A small multi-label audio tagger, trained from scratch.
Data: 78125 training examples, 21.2 epochs.
Rows from block 2 of a small multi-label audio tagger, named by matrix and row number. Rows with one number belong to one channel. Each number is 500 + 50 x the weight over its row's rms, rounded and kept within 0 to 999. All counts start at 0. Numbers have three digits each.
After each channel's rows are labels from the 100 clips, of 14976, where the channel reaches its largest size: "strongest on" is what is common among them. Only what is clearly more common there than usual is listed. The data: notes from a synthesiser with random patches. In brackets: how many of the 100, against the usual share in percent.
# filt: filter width-3 conv, dilation 4 (model.blocks.2.filt.weight, 192x192x3, each kernel summed), inputs 0-191
# gate: gate width-3 conv, dilation 4 (model.blocks.2.gate.weight, 192x192x3, each kernel summed), inputs 0-191
# out: residual pointwise conv (model.blocks.2.out.weight, 192x192x1, transposed), outputs 0-191

filt.133:536445452507541480459456414516577504423522434467532478453534532476402422459451402520508492528459489565529533517414377437505534487496530473524514502585576436589464477484550478500579574566546517609465484498555468493505500516534464534448442528504434486446461550575430561542488488502527533488589493490524545439520525517516446511569492526523489614514530487481513536515424521487550500406573490506433527500494509471484573461468561607454512473478505462555490560490398552519566516596409575476496417529498580579572474463578479541535425531561403457433562513549399545483576534573368481486
gate.133:515455557517645510477491463461605518432573453590455517481542446619455473511507479605508535562487488556592532562465450481467477491475541571541482497587498421532538433544506470510489564581493512563459590545479478524434563597528537491549501599461497549535492584475522565513562504501506471487586503544451531442551523479473445433589486452467539468446573436484525443469499515466517446456568481508525576493451519490519439440547486619495435432490492488607501448495436478538485589560465478502582402592509596534579532540521513472489401453499448446510489482530434585555563457560460519509
out.133:438415441576487543512530505455500483473451449526626415402488509424454437428554390477525570549508482549471379514514477432576558471465510461459541487546517532587426468437566511486563421456525455532545495450588572521562501515530517552544430540515524505507494520568448533558515429608496551431553484495575557464443487467411518495542436459448445512560515523475462574483415513569579519497523473443496499464461467506553560592435537493415496510548417516529414595458430430460577496510512549577449444481432530484481483488560442568566502497525430511498493558500515493503568526605474453543
strongest on: filter wobble (41 vs 19.9)

filt.118:477570499510549455501557449581487449430569541469403530525511539593426559506456536535459513530501439524556616474514474548525501478460562593467487429569526448513535535531488547539482551530553494575542556461525421432432603553508485475503508546467436607466504549554571515505465547488467573606557545545501524531601561485573460471529516447550542558532523577570557464450445447394475417542453479556495524534541506543484474431504579602503563440486451463527513441556438429445495533566378442469583509536535570566542486533442499479512523478498550430431574493520390565522492528515525520516
gate.118:483469536553582471481484494452553547433526534553513497474559543511410520515503469552425530586533555550573493499501449467493527464489528515478500464593419529533578470564528489481571533554559543544521565466469457471515494562489577452540475615486539492460548600556496505570511513505521546483560452524519586465486550483419489412607462458435577509564587477452486530481385487466575524423515506527486599467431574545476463493427509587501485423457537520589510503503413515562547611478516552474572402570453592545577565522539483522511421509448415503417511478515448616559546476574495532525
out.118:499558470490503579439384556453479548554441498548539527576446511456532502476485606540444481436447454543562543564510464604437464504493410522465582483552429512513499509429486450506506467606412631497514583531441518545532504499410513505465468531597520564486399582445575473404549538473513451553466516427420441479531433534498476499579508470424545501399498444522538495477552492439552538563510520540496478509491567474444482566484454536518450514489553526562501552527544526526438512480479492487613564499575517664449566541523510503425525574531494585503506427440524457561530501526493547464
strongest on: triangle (64 vs 9.6); bass register (47 vs 22.3)

filt.172:627514411479456528571504476528458476521466544509496477584458453532571561457543506426552460444533454525423495509528586525553541484461490507581475583441557528495490530530476526566447518457549447452427465519549453506479511492531416520404502427511420562466482409496497534507481579496489435535417553568501476497494483562604433553421524518540427478477491469560515540626611602561419508538530494476526419501572496463535522444517518429520436538583566455434482486503574474452539393527529517563438557425535428469492512451548597480534556494515578444544446487480526418427442526439499453559
gate.172:517505495463557494454488473509579478411481487593472478503446511608402476553471482584507520565482495495580577551493423464467530444484493548516443518590510422525500459554508509487495573550553495595481600469488458500424530545448503491484494583531448582485471583545554545535471518435496465534582535581541575506545577443515421465563480470456538566515497494474514531518501529418522458444515469535554571502503523554423445407470531618472474458486478463553487470529412417528528575564404522481601431560504599566628498510523519421484449486529511412458488468450405593543527475554429500545
out.172:525488542461459536602602488479427502514457524480384513445461532512439485547583483510468568507512422504532535467507513525538540562527431471506538500516488436580558413498461516549477458507532534544588516543562412523616581431511430496574538512466384507570429518466439565451478493521503490537467505512500507539553482553483547475505483508537510426459506541570567456518527539448380426476526429473549394335562535555564508539475478483525433490559526462574460402551489447427551400539413529594533465436575519603440498517496509477505483551519501515555487495539454432444473500429425520512
strongest on: high-pass (67 vs 20.2); resonance (62 vs 14.9); filter motion: filter wobble (51 vs 19.9)

filt.154:456479454461470511542584418548438481503543482411449449530544500514511481501565496437475467494530476503435493436456560462588587534452517462454640472434532563547527478528479538546529475500522488461568389481572556368520551475475496532442509429430506451528462436523420468444447454574464501443465450502578497507554424422457562495443531551538439486584537600557506493490474489558470488517469495472418453469558502517563618589527480461480459499561465435453484472560511509516606487519534561473416550470435449513395486488473455627613518559526547590435478528494544455437516474443510523463
gate.154:490489508482598506478493491450572504447483538530510495452503503465452507537485499595442566606510495534592479516509460476469465454455517506554497498608494466548499481513526514452549521555474528559478638453448446466417530549481535450480519611473501498494547606536523567527495529482532506530585490468488542493495579554450466405608409443495587552530548459415466514462456531460587483454507441476546590479459549563504440463420548601471478437473474479603470525520438486529520587482453459528648435586517599553594547522519490451500442467473472473487474488501416598589578513592494517527
out.154:495453434594481574408495506494477516462513499482584524470475603519468484486472398493527495429557441492456499539493442429510523526469502433477541480506440528474543530477568473483390488465553564503504541488559479461571479605508419539383497533422474489545514455608502456562534440534364460427495428465552522469468503457442453461483444519397419551511598535525543471488380431547486540476565594513500432521405544520426587570529469461537528566412471505498522522504437503537573571461551520420473434539469441468467542490504426559612510545501439532476531569560533463507499452535476522438
strongest on: gate (50 vs 24.6)

filt.108:479541528523426474447499515514421497537509533473476613546491524490567542533423528450488491490454462524453565516444507621503504590451527521481500505426521474447510587475487519532442537453552522412481489480504521506476506525534516522556478399454563486519486405476531481470451499535474473433424492514507430570484479512531531527400607612544456517489512511585503509481590390555471613559435553539515452578501480482515514515514483397587589568465503561446627446513524590604415495449593559407484587443557410468491450498554521473507567561480547502527545450532539437451467514440563492438
gate.108:494540537482633477451495492509570511422494462523500524477517466514490503516483481610487527566537553570616562556504431517457489462498542532539463518628491468512547514538478507489507563540478511586479586508413500521443544575496558468533492626498496523484511621494528561525500513472508464518601497514491569488559604511485459430602448469482563562445546418447482475465473518470566501477505494512521591520457521536465439449487511618495492433456516468597500503535428568525480570477499466508598429598524634572609552534524512445492461459467471455455530469472416602547548503617500514542
out.108:572462407550532523446499514497598499529467437501497489522493519432480472387501466584505558602497581520609528546484445587546531454545501543492589481522457545501597527515507470558498507569538510536526463546470502518500518463510548505497387590572532471448528535495413417545499517511577467503521519476417586459449413516560660521589492456469558476483518418481486482529514497464548512447553505508545578414504480506460474516498457570495472482471510519625557449477527569520488517486530565455535445541467638481530544532557516492441473455449455581459553427511572564561585489557458632490
strongest on: swell (80 vs 24.8)

filt.56:467465452445477525503442580527515518469423533452462543470429495449456539430496566495447547490427544489479497441549522470478395553520373555458562451502554415561508499412531436567548551556522497531573433501566520508563488376388462501461417498561518428450533515480525480449471514423522488550538509427527413399575335498465545504511547535566543498480445484538437507440524403386543480492452485516523507488495554533396516540466446532498535432484491420487560480459490551533485502492420536450461524495491503459428451471460443465375478517524494546515539459448409506508547503514465605427
gate.56:531494537502612546432494490471568512413509490543519502468527489536399503495456462597513513543525513507576518564533389433453509459505542534574461515597446453493512496540524486469507552544512496570475591442472467506465528580470533477494503608539481494448510603544480545577519505459482479454573484494526567453543581475459417432591462473411547548502585487449500516475458534447556509416508500508543571516408554524463490432448521601493457462425537511576492519509404521537523561505466497485601372584489608561618514485555517453518419482517446434479506494474425615528536513584434492534
out.56:471410499446373483430390504472561464483458480481469516386377527460432446507474450453459569539470525433534521504469405512447482544492456521449578398517444443479510443456464418507461521467563569498522481523499358493516537529435434456453498537516428510532467569524500425445395405474549449510493443401455492491548440542534519466557519559514549526448463444485458451393552426394521499424515506504529528419515536516383479496488555547521488482449549530535524454498407500522430527488469536480493438511546533562477516463557510439469437566505414533525512400457445511520491443546427513442
strongest on: swell (69 vs 24.8)

filt.175:433534521495485533525475532522469524577500625569510560421470537458521571477527530434434453444519461419477545503539560509516501622504510461459485481465471562438536541428514409454469415411522515409555458487427473470506457467495461371454523476503508503460502468550527428470473510501471529472455414368465419542565508503416460423468455522532499457449504558501503415395479462444468532572423512568563449507513542413458510553520391449549612544509507519470514550455528448444556444349455447555464541454544440525389510515487452473468529480486467514461494535519534456454417447458536447496
gate.175:496516464465572495498506487473556537459482547508478517461490593508437517549517492566482509535488517537598515522498454504530521495522539500493479463607428513545539460597484544451576505500544511574525575442436486555463571515508514450504481601578551593428476606528560509548493575461537587571577455514513631521564606478474436436579459435459586520527495498443535430510444563390547512492481469534482602480549541563511448468422502583505465479483608548563447528569461534534553547513490494568619447589551596531589535471538513469482460476518525484528509451453468598516514464551537487599
out.175:413427492551509515523486521522490462524413582526503459419514453516464508514573410510415480463533579459482439536488491477491498455536518522480441475501532480523527550450486518516483409508452512401472413577498511546453478439517493508449465474499547467527506480409454553521474472565486559460450563463493460486539500460458400465496440493493470516593506500516642548446399490558552450518530499461522471445487577500538548393444506559451538518569496520466369479490444453394576455512478490593417456449421464538481560587449440419455514523552433535475418593616492431345517525558497531532
strongest on: filter wobble (41 vs 19.9)

filt.8:418564468502530542535500363515504571545499546440433421508525528366530601503508564529389485495606468534520574531476553529495534451515530560417447463525495557439605603619424554516524463461435483482560541445384543443461555402507495390523512519456439501464483519548466527504508522512499467546504460472504534541519560539458498430511414438513538486511539502509514490490440492548511489524402524532459505554496506521538480482388456498546637491514493545524471556478519497462503485386483376540546522500470504538543488517466458468535590407447532482386559559535550516488460543524512471562
gate.8:547484524519552453506546579447524460454536493526544556438553464610458442483532443534500539560529554527551472477560493508549515517489522475589528491563430550548522397492557501474545515520603535530515533561493385479541543597527509451499463563511508539482556549486519505509528508492491640493533481502508538496547558513459495380559482488493532503495564511436515468466482544389547419479624433402491557410521519495393449517497543568491369482488440550560424417531454574520566547502551498529566465565493558537512614507552514505469405529440445522572450471511444563570556397546539552516
out.8:514499524500538530552398390565569523550546574585481437474593547411494552492519593554428452468532518478511533517425567484532434452477490527513494464454537567479461588471535516479525381599383487426531473472464439517501429418470527428464496537551549513472541619560477561543509509530507491540492562393461508464540456541416508469568443483457506544484524438456499505545428569504589555462436503517485487495490586484526503546400445472479588458490505456540512542468512507424460529426445485517491512503490462551493444482422463456343575460578488514405546455480503507433479528562431504567
strongest on: high-pass (58 vs 20.2); hard sync (48 vs 10)

filt.149:556542518486517482528568469505498510510559616537461574544567552601506641575484578507457470475472385456537608488480550519481552626470582516527495505490476463453517558504503470485460534489528496513513537430474502499451540527535519445525574491446542581605535476525614461430461532546458535472506458489500487510632497429442560446459534584504498519509553580581592451516482477482450500612429558577479499539482544502514517517564477507604593491478631469508603484562546493500492491482460502488545576518623492507445485536461531551573556515500584516496507542557511475518468489471612517489
gate.149:502468535475591505514501481475581505412506515526521502461479501532443519576493462612466545597548522543609507527507456447473520473500514528528480486600472489513511506565490533461516532563491531559462634446459502519419519573458573460535513612495506513490535598514506551510505519494504463485606462519501598489530583483464488428590445476454543590505531460437481437508452552487588510438487487520546589498432540580468457453487503588492479424476528485601480535529419483525498595503478499528607402604503604551626531538510494480516444487491462454468497452486445607550571538617502489586
out.149:465513536468548555534464538572471589475561571535577550489529513506537605406539488470392419456542463425508485431576559454463492569393497511467506486497477513429577560458547490524514572472469512438443555528404513478436461504467544439481475451464521443457479494528494490419502466504349462445505387449542522426526435575431467417499432519509486463437570438526514599409409461483509600497487504567462493537472582451439476443504471518535499440509595448552558557516473496535519594431470478498524507528527418544472579398581450464547464528411536458499486485485418514491479537491480503503
strongest on: notch (54 vs 20.3); detuned saws (41 vs 9.8)

filt.0:422534510433483498567526512527499538590477443442525452495476443419562442433537436492457495483451478512511500534609559482550497492480495546375495432483606544514455455505426504530519463467408506464479487676420605506431574476483451481529492464435351489431377491404469481464446404454475431511502447495462448531497460560463496480483467443604488484418482451507425456408502456463498421534466479474492479465456411504456503479595475500421516533588454487503417609506529449356510451467487442562495520492474480488459481494467469503503490476493524494490474527474548475514491508495470413524
gate.0:484471515441528468460463475561511503426469542555443615477455498589435561521522534511386562528481530537530552463442505512438473538467471646514501477526514428484614515509490470576475603530478514544506558444543452514422563562442511477502526534483519514471490506516556510492478563495518565452514450518507495420538407481397468425516510501484555499549475491597560432459492467396499514480449513565537525526424560600456458382468465541560493400497498473525580406571441476600515569482471503432565470522518529500538514485464499389484432508452411420450538429450385541528526501519474598462
out.0:488562606424456465484507520489468528508544473530481529507468459602509503570453523498486536422517373524648533518561523470469488590479515560463535511509455496466548459525531398508411525552478524510475589553504533439464481477466466497572582423445434482519443470437511459341495572521520540462565414491453352570602517489488524459515540501443491467451465557586502451450564483423442435509456534520509419476407460553514456474578384560494516496456503440566507526501495504388496472453463518429528484533566527533425459489460510452535459581440438432524569469482507465528461490511482507441
strongest on: triangle (31 vs 9.6)

filt.62:401452558463422438522400533528433485533417493583528508468390491472490464566535479438525474506475482429467562484459490531422468574575391423436510452451531483512461497389458397437459467497456546459427444464542605576556366406443506543492487451538460472543487430497535491459542523516544479449484452477467464545564503464489538530447503556520428547450370551518535545467546446560478487489463501506562432495480480506451608538589426441466576531500470502460486617413487452503394464509457512501434507441504450519459496537521442472467527586568452521524494442477487438443486473470508481471
gate.62:505456504522581507565514467504537528403495518611438469507537506582378495546588452586508498576571513475572583530458493383445506522535515489551459532575481514543534451581519486423485500524520518591516576408455482507467498513468550455518507592521516533482539565576525551508502501476480558478604442580521645511592591409519499453568449500487536543511550549455578515520500572524522438447475451508509563454489553573483502460524483595510465446514528521556450514505406470517489578544484466551561427565488585560588539551524512487514397510531476490463492470483471598511524414533536532602
out.62:429475544497468505620550492474476454462520598578490516431484586549430579567588510527491488498527380439542573477452528492495550517499445428457474398507457508577490466514430517468431416456559455521571592406508425545524491471468530455574473618488484556556545532573537438455527553472514447498551478476503593551496531409473459490451447456480488510398498559508599459521450494428423442459500494515521461458562576587457507537489502521477560489507461480448511453566475436488471526499446516550473471574506471575483496499526421559469571503565499564463540411486494490481366457393465500564
strongest on: high-pass (54 vs 20.2); noise (29 vs 10.6)

filt.160:565531545605526501509400596501484565476457513607463586518502397506510531448507528556546551546537570490550519509534484506438372514595463519565464522518468467467533432556513423521464578481529495533455528496427472627508439468565519449516438528561502489453590531439546514493571552402583500582512547525432505446653497552568527482505571528496587470394458455465439476504591513456486465553485521499585547505490507481445447467521534530529475488473541496525552472415500663548434492523546506516497485531546529495527539518513576420414444489528501470593552422469468528496498446498526501499
gate.160:511500552489590500401491513474595527440489428521508476436476533520418469516439416602497544529477525541586523574504387475439500434507526604477441486587467431484504470558522515495489568542471476599468622503474477528444506555495542486527490583556439489489500590517480524584538512440494479510580513507502555457518563486488453480566467423443565529500528482491476546465441449415511456403529496557561564525468519546453436408487527607481522463418490475549471483513408498485516541494435478488607390564473597551617505530504472422483439469511463418476505491471446605571520505553419464520
out.160:524505583512522426478490459569406505448502508535506509470564477482490512623480455426515565598502448509497494455468473524464475547442544526542518463518546436473472532511510501577432541411499486531546576520518652551602529555589549538451495482397564547515493415476503549466549460548418561421515471495594525423487486504517582503510480541508479525493528618544538456480457459660493574626475513472538481500457509540617572592573507521501505505509517463539486555444474496488587466493507541491477521539458448462576484521560517471612552476454516565473480527630490528499539530593559527462
strongest on: oscillator: harmonic FM (27 vs 10.2)

filt.30:450499498452618486423532447444560468471499483520503523491532484512441512480468421567450478548478508539588499497501441495481536473410519479454544447596406547533515456569506508428533486541538502509549530441449539474490485557473524438516493629465503557469506616495483453461486512520470497465581469489485603452498558463420507428611433438384549525518531458452506425464410459437587486447495496508457600458441520481504442545451483589513471438411471504616491450528459525528493607487575467471572430613489599576521554535523453509548513494456479556461521501526519588566566449595523551477
gate.30:500500546489593541478473517492563558415508547560520516454517491526426520538516470600473544584496488540603491555546438446496494451485551552534452504577505445522513477497525494490528550563484505592484621528464451545430520555502536483502538600504481502507480597521523564580529501513505509479596471509475541402542567518486433429590446421477563523474531461453486499460465511453555484452547484534580571502474551529473437401512534611469475429487534512585484505551433485499546559511431453523625411580519596561630533532513506470501393467476449424469503513501403590569560489584448477545
out.30:439472377556455539564524505451530449515495495483501444573454506562521468480545498521597487450546469501474503551501499531512495426497502453488412533451509551583481485578460571521470451512522479464459437461416546480425498472375459513528465475502506583547477512467560495488458524518529470582488566606413514488426519443598477523478449400471456460590550489408572547525511524547494457473531403449418462524597411467521501420473448488428449518564362552521454495530521504417422511527523444566440513418469530461471490511597477539488538460524479438537420478507573460379467489433567533586
strongest on: swell (50 vs 24.8); detuned saws (47 vs 9.8)

filt.139:488513500464432451541485504540412434530448457529441518560431439546563456516508524475590519486456521400461551463436515550471481535543411481481562513443553445512442472470422474498405508461513486462481472463549596555456424436451520532519493429544500568541546432499538497416483525492509446538460568523489516533584460426529576577414609560527463429461427563541488507533590499539415488533383482463514460550582404570481555500536541463475514546541502463424521482504551533484383473611484487534444562469515440443451426511482564479478580548631574496551500440462524452451460491418549495512
gate.139:460493550509600483480484469534583500432518473579470492469504449530424534496493481590469534547492491559588587547486457484424490421503527613448480443568556474515545503576483493537494584540504485611508605477458504510422539516531555462509494572520460552449495563533545547493524534490499479482588475514480575451590546437497440477548468405540570561435560523526498424458446440422538439499463480554520557546509486539475472369489510609492548422502475423563501506465436461470490550505428439509586462585468585542603482545465438455520476471538482364422540496524457589535555533576473503533
out.139:470495443427513439518545451512560532554534474478437489544553554494536483517465456434442531433581493574481523503511525505607523485533518543480501486511508576527599481573457573572566512515542468459489360554405509450408517459443441482493511447419465440505447586486431465398412387486443476531418525494535527524479492516473477410531536493524594459576468412484542485446445476444476483504517488589396440484567527460529467421443472630446508509478448504567438480462471510466569560490473513506510482461437448541473478434531438535466424482412636450487532497434542471559501461447460422532
strongest on: filter wobble (65 vs 19.9); resonance (39 vs 14.9); triangle (28 vs 9.6)

filt.9:505432497448553487575503441517527488466567527551531406442542474516445523499605500477468471493584513547488405463552542444614566404477517526521573524507540576616567530544558570548610504540495428545546490529543424468545494517514470498476501536504518454474431533599436551651540461519537520493546458549470522412477430518495435470559457376506477499548487491492549518557453624478545460452598417459460500443501536481550494506495515551415452434572487517519400518475494358431559508522466475563494452517421531482503527470489453575560460462475463534455447510522468515501535507541448478580
gate.9:442532540492622506457473482492551540478472527483491530459540519472476482516496437574481550570512575519605585555514454488409512481546507493477464427581383546482534441565480466444516489486482538543524624498409515512467511543483579412555497590560481515466524584470531473528522515507504552484555413496516574546546604479440482418577413412401583531504554479433474472459407474451531458494488494534537583496493534567443453449460484573522519473445498527587471470528443540507494550477548438511648458575530577574580580558504451460516465485477464476464493482521525610560508419547553504528
out.9:524366437544541537533445582487552592502587522466497423498490631488442485471502520538476529440519431513571477532417535452520583516518514432457503561462486543506536482502523572508476469605576483453511423476514467564453432507420523527458460537557502478515458554538499469580472502443583501599512488458443441500477488530509461541512398491516432540573534470420431475484556572439511516412619457569436436540449560419474570523506425549504471594527481557545484494462502419458549536480451557554429420515523481509473438463500468545598463439546430418493481485446493539452455482472404595517
strongest on: gate (53 vs 24.6)

filt.65:635506559600482545514502506531461583526513561598406502559521482537497620463427601496457470488523543499498549433511533492495438565557509525615556521489489455482538530561531475544477548515514519474581467430532417546566478412581546449562510474505571522526588494462577479462558557460564528563483579492450440520573455490582545511470578626572513448470515517519506503597582527524466521549484532535461504516453579450485492539476518490583513502460626481489568421496563561562426466501449518413443552487550493434494447604511541482426524538513524531511527507573492485476466502465524586432
gate.65:544514559493582423413471483496561447419537509605499540446519475599424546525442485559479530548494513567588518553496413529480521412494529589509472486583464436465564529558483537515497623533544479559498588458517449525449514566541543517546481582511533567473508586546526533535550589496553525504540537535476561442537571501483445482568480409429549516475502510535539470510475489428525543462542542549511564522480534519492452394431516586547469444440516510568529454505410516529459546525482554485582407580501607548610519532513529456502472470550434423455605465521415585517517569565452506523
out.65:554527527545563485498520504529455482585399559415451527467438447453557587455482459588464484456518547578562513475526519514472488454595389593499481514603513553497463518520397486553506532401509492488536458513356539501488515411432532377570444542594458434533544553538483503505453523493496502496527476510465493465533501577544517459451551477607577512455488435507420479517493519432559480472455548493478501534590514538399463564552473519503562494511557541523541454515569603494492499433546433527559446551480493522522534533511482369421546472435437533504562419421516532500519523603539555508
strongest on: resonance (37 vs 14.9); harmonic FM (27 vs 10.2); triangle (26 vs 9.6)

filt.169:418439554541461539476517498547450553492550510581503547458562481556488497541555432439469432500543519561492495429549507495539528529499563586455605501458482554507594499491549531562508551515577550457502479548567478484516561547555564565528529472478612411541444454540421485491528463642499580411472398541459492431463383458475510482475534478471465487496552519618620546451440406566482547458533538520442475502499491442559545461536513474528442468526441529487500424555453522532483524497578571446465478470418483491477568553575442546517435554419403498437521519612516470477524421488464537465
gate.169:513473547503594474484445538519575538433518537590445519437546523492444545554513476557419516595569570519586521513504483468479495468540552553544475494569462499497577514562587515494541571554486492561538608483454427503512514527525566437541469595531577465498536581528490548585527561505523508482567459475472533428529494469471462390591486451457569524513530410465488558468476494474541490441547476532527585492424612491468437430464499567534436416466517503579514442447447502547462551464465512496587437592493586522602535524505502500490389434413435452441495444515432585543541444552488573539
out.169:496462536528425461485437514538408462478530467471575479420447493507516443554535460501542481459563558490493465530566481409466502506528478482466406397428554539483475466523435493505492493514476444456499586606485421491503517618533467575454496516396472489448503523456475544542469488453467477510489494506504500476502444612474395502420454520553478461430461478512467409483428420557443445505564443469503523485463456590571545484520519495491465580570497552374435540450414443472581440547499451571454477663502412465507574489464481570577461526524482531535362537521483439480455500431473436477
strongest on: filter wobble (45 vs 19.9); triangle (37 vs 9.6); oscillator: square (30 vs 10.1)

filt.41:521509540528447502535495558544481476450473512560541591642497374600531553501529550477532527535557544556469512447588565590483442570538455565577520581470530490476536592496431518550413587505453522504445515451505606525496480513463580558523497480498561515471569443468556511393528555532539533470486510643464511505508448491590603548459572568549499510424468525568491492529632504563525588531462526469524489564521471546482489483538512439531508438532477450461573517513490603574362499494596493427488543477481461473526519513512552471465522519432504478490490437447506493481544552531589520487
gate.41:472494498497548465441505545511541514393466442470493521525502482493490430520478446541510522553564556562538509470528412498445470510492546521588481517590527431537552489548517492495534577551441555557451545515460502460473560626476544545493447557469481465449546553475482597539483507475518468469582454559477531484465573504545490481582474533517518532515529381466441539429529456544561525422540434467487546511423525549474487428522535583515460430474447495550499451551409576591484579472515478430582417563493581548640575498540484475519377517427448443506449441444385579575592503578514560475
out.41:497479441548511546558508528464467514522439605474469550512540535548504589556511487435619493488545480437457519478525515521554517566525475477491446614459433569491481478551475538545489462454655513439475441454530476484533496500488427464471476491504493538510455378575599458407507531517494494533483471625523554482499475527552532498468426523499433501587530557518577503503588530507417472507479472527522371529528530428528545496580419434511534527532479593422522459451514475515476457535593471520468532355530460458486560503496548557596556483443517507530462499520622472502423431513607591551
strongest on: hard sync (79 vs 10)

filt.152:406516479455541559562582442545494517517566550419537517464571515429550552524553570563435503533565530482539515447458556485527509515472552478513503510513571488529491589415486583482552457481478520479456541502400485409483510541511487412503599561418558504572516541558536624552430438557445524479548470418528497462494515491439517442541453430577517515470575472422468439418410549529566538525450456513531548566559509461544452555492523540500535467565495512534544566638504473470605565426433425571570508542499524526527506465454461547565522457426525516416458592530477524564533480556511471583
gate.152:560444520443547468517536531462531506440482482443478465461460515525393503509501426573465567575580572552557484510578469449570525432500492550559513484577492501562504484575503588503603513577531473569532559487505430493495536556430496467505484575549439481459536590502451513570464477430498485554580554548497564422538534498505442471581454470476549525524475455470512509527425554400551467372543483492517566449478558589398440454447589591479451445480523579551493478513445449499515545530457467489575403560495594532602534511505485477457458540489480470455561454433451601541557541573424499543
out.152:534541498449440508518556427479499464476504487451503463519468520437508517512451481464444459489450480577430455444502500481638553467520530447524487575545543464571465432520516577519608546511556452524546481489607401417476640523541446502578596491447495461516548533600441595559444408515541523544474551518522520531461547495552495464494590506554517439528455496466539478528499555478427482418511525454418564433530473501597451487461680531453489521501437508476467438551561478579469544568510502517488510447518542491516469438607542550499507472536553510527551575473448453637512489480424540527
strongest on: high-pass (53 vs 20.2); resonance (39 vs 14.9)

filt.181:574498457514442480500470538532448466545485500522464489470497513553538485412507506399544426392486520475412500495528536494528510539538497517502506481404461565474553475509558466544473503433544485406496408579533473501549481514521421504493463389541498470447436389485463433553491522491497514505376496532453396507501426503520432515415530546494433451499488457586556570548573538546414496511570541505469400478480518412452528482542433424554492552504503487400484414445556480477520406500587569498433567391496401451406528455527514481466492538485455476550447518502573395429423459415467491446
gate.181:521466482512612545456476514443558522434527565553505493396510544490410524540497449579462468572535522501575515549539425397491493456500567494556459475592451483495509514543552472450551459536520500559513568484438400494495500549539542420479510606526503481455539601528487535554520497492503477470582472464475531486510558499432454396596422462460543573509578414402502498475429507423563461440528475532559587468435591510440468473445479589464503460454526531575462476486435452483535549471440526526557378576515599536584552543488476492512418444498442481496478508533443602555538473581464514547
out.181:516434466477475487577448576540485427464455508471465438389427464454484526600578566481473580609548589488554490464506532475442501450601439548542594521494523544545483485490491483453569518624468413545558499493496533508489441478445475453576578542533433436531505466444478503631462451497533466520567440501469499475470491537515526559526437513541519536562450497469417523501538509536493417395474434439537549506562535487501467455521514458524489447520481480503443491471480383477493437484531393498496501445493532438608512529419525406441455488487488551470392564465500670489540478494489543567
strongest on: filter wobble (47 vs 19.9); detuned saws (26 vs 9.8)

filt.130:328430487468519518483506521511497524485460551530489562441451566523419514584519448490426482514409449455517524443486453443453485623460529521416553436536496488538539474446541443475512472520519567548516524463521481498489511536405522481508468536437565495557492540544510486432431417546424530457542436421525513465573470434429542452539440513517537563480541508526519461326394330429536470481412456523452504510496539514439537508508462556464553455485441493554486479531427440548511597465403499495539460545498526534473520469517370516530436537450460502506515497500432530558574509519443569435
gate.130:472477498464567534439483516444556508430433473505517502412465520446412490520475420571531576600484563522550492545473389462445494415517476526474464454581476463525483485550490515452522511561504486613495564456453456488494462491452542498495499603552468448446550595526470534588493492435533444452609504499516580436494559509483448490576455427451557518518482433429457505483396475447541470371513492524562584481510504564464457452419541605465499459463487442546518489498407513519496549511474438523566359552493602546617495517493469449468451474523436467489548460470467601540549502563419504525
out.130:474510627525422453574466510546461552519551520483486465445516509502485522604529490537434533646579545514473515466439591456497440483421513479465461417472548450473405487532480620467561481419469461447482655471522527512520478513469648446449540545497509426490530467509568585542549493442573528547530472456587510459442511504489498482492483498546576519574501551527428593453435519496491468528477510521576505478506502646465521480411541491494556512517487513451510461562487441465551526442478538506560478465484450519553455503387478525523528449442490482455540393467493637481450540465556476533
strongest on: gate (54 vs 24.6)

filt.32:427472480514500470500501448598518523423502586572579540480562489469485574456539488467388473517560554535485500392533492494583556507494516541447578446566507557560601588456575556520576520582507545512573477479509406447545531521536487434501431546501599479445480533581438486530514522490492543521530442464425525485485516564482490416558475482543543545513517396523528466416433456478607577467494507521408516486490617478525459534488492522543499397493460413523526518526430514601535531409480488438505472510482530521555523480514438499489464584410437536432521541578403515516567496581489607488
gate.32:487483515450573491417503490489579504407493462542479499434493502517385474527469451584506570588474517540576548543474374492480520472511503517553481508589473453544495479525521495489535575593527502598508583485545436493479505536473540507546488603521479482475529593523506539568520481499544516460595507510507563419518548425461490451583502474425546526510512479470515530491432489444554476402587480512541579517446518548432469440476574608465500422432491481577502441539412504541499584527455492451572388577494611532618500519509491507506433466508417473424545449448411599529563490567433533504
out.32:526546538409509461513531469513464426510531505569480533541494422506516559498452540571488482606484530492579522553552449562491477455486469545545457512538540453471435525525495490493509568486516492564473527427483500455444502500467553495514487532623481554424596519425474531492494588427548430506521568498477538595548556504552545592477627574522574522439431427546466588566597483441524525482464522552533505582523489507421435459527540547495548517480527491512568447480572559495413391539482474523502524533578547543650436460455566408426562462591525454529516422457510529477527592553437486567
strongest on: gate (51 vs 24.6); resonance (38 vs 14.9)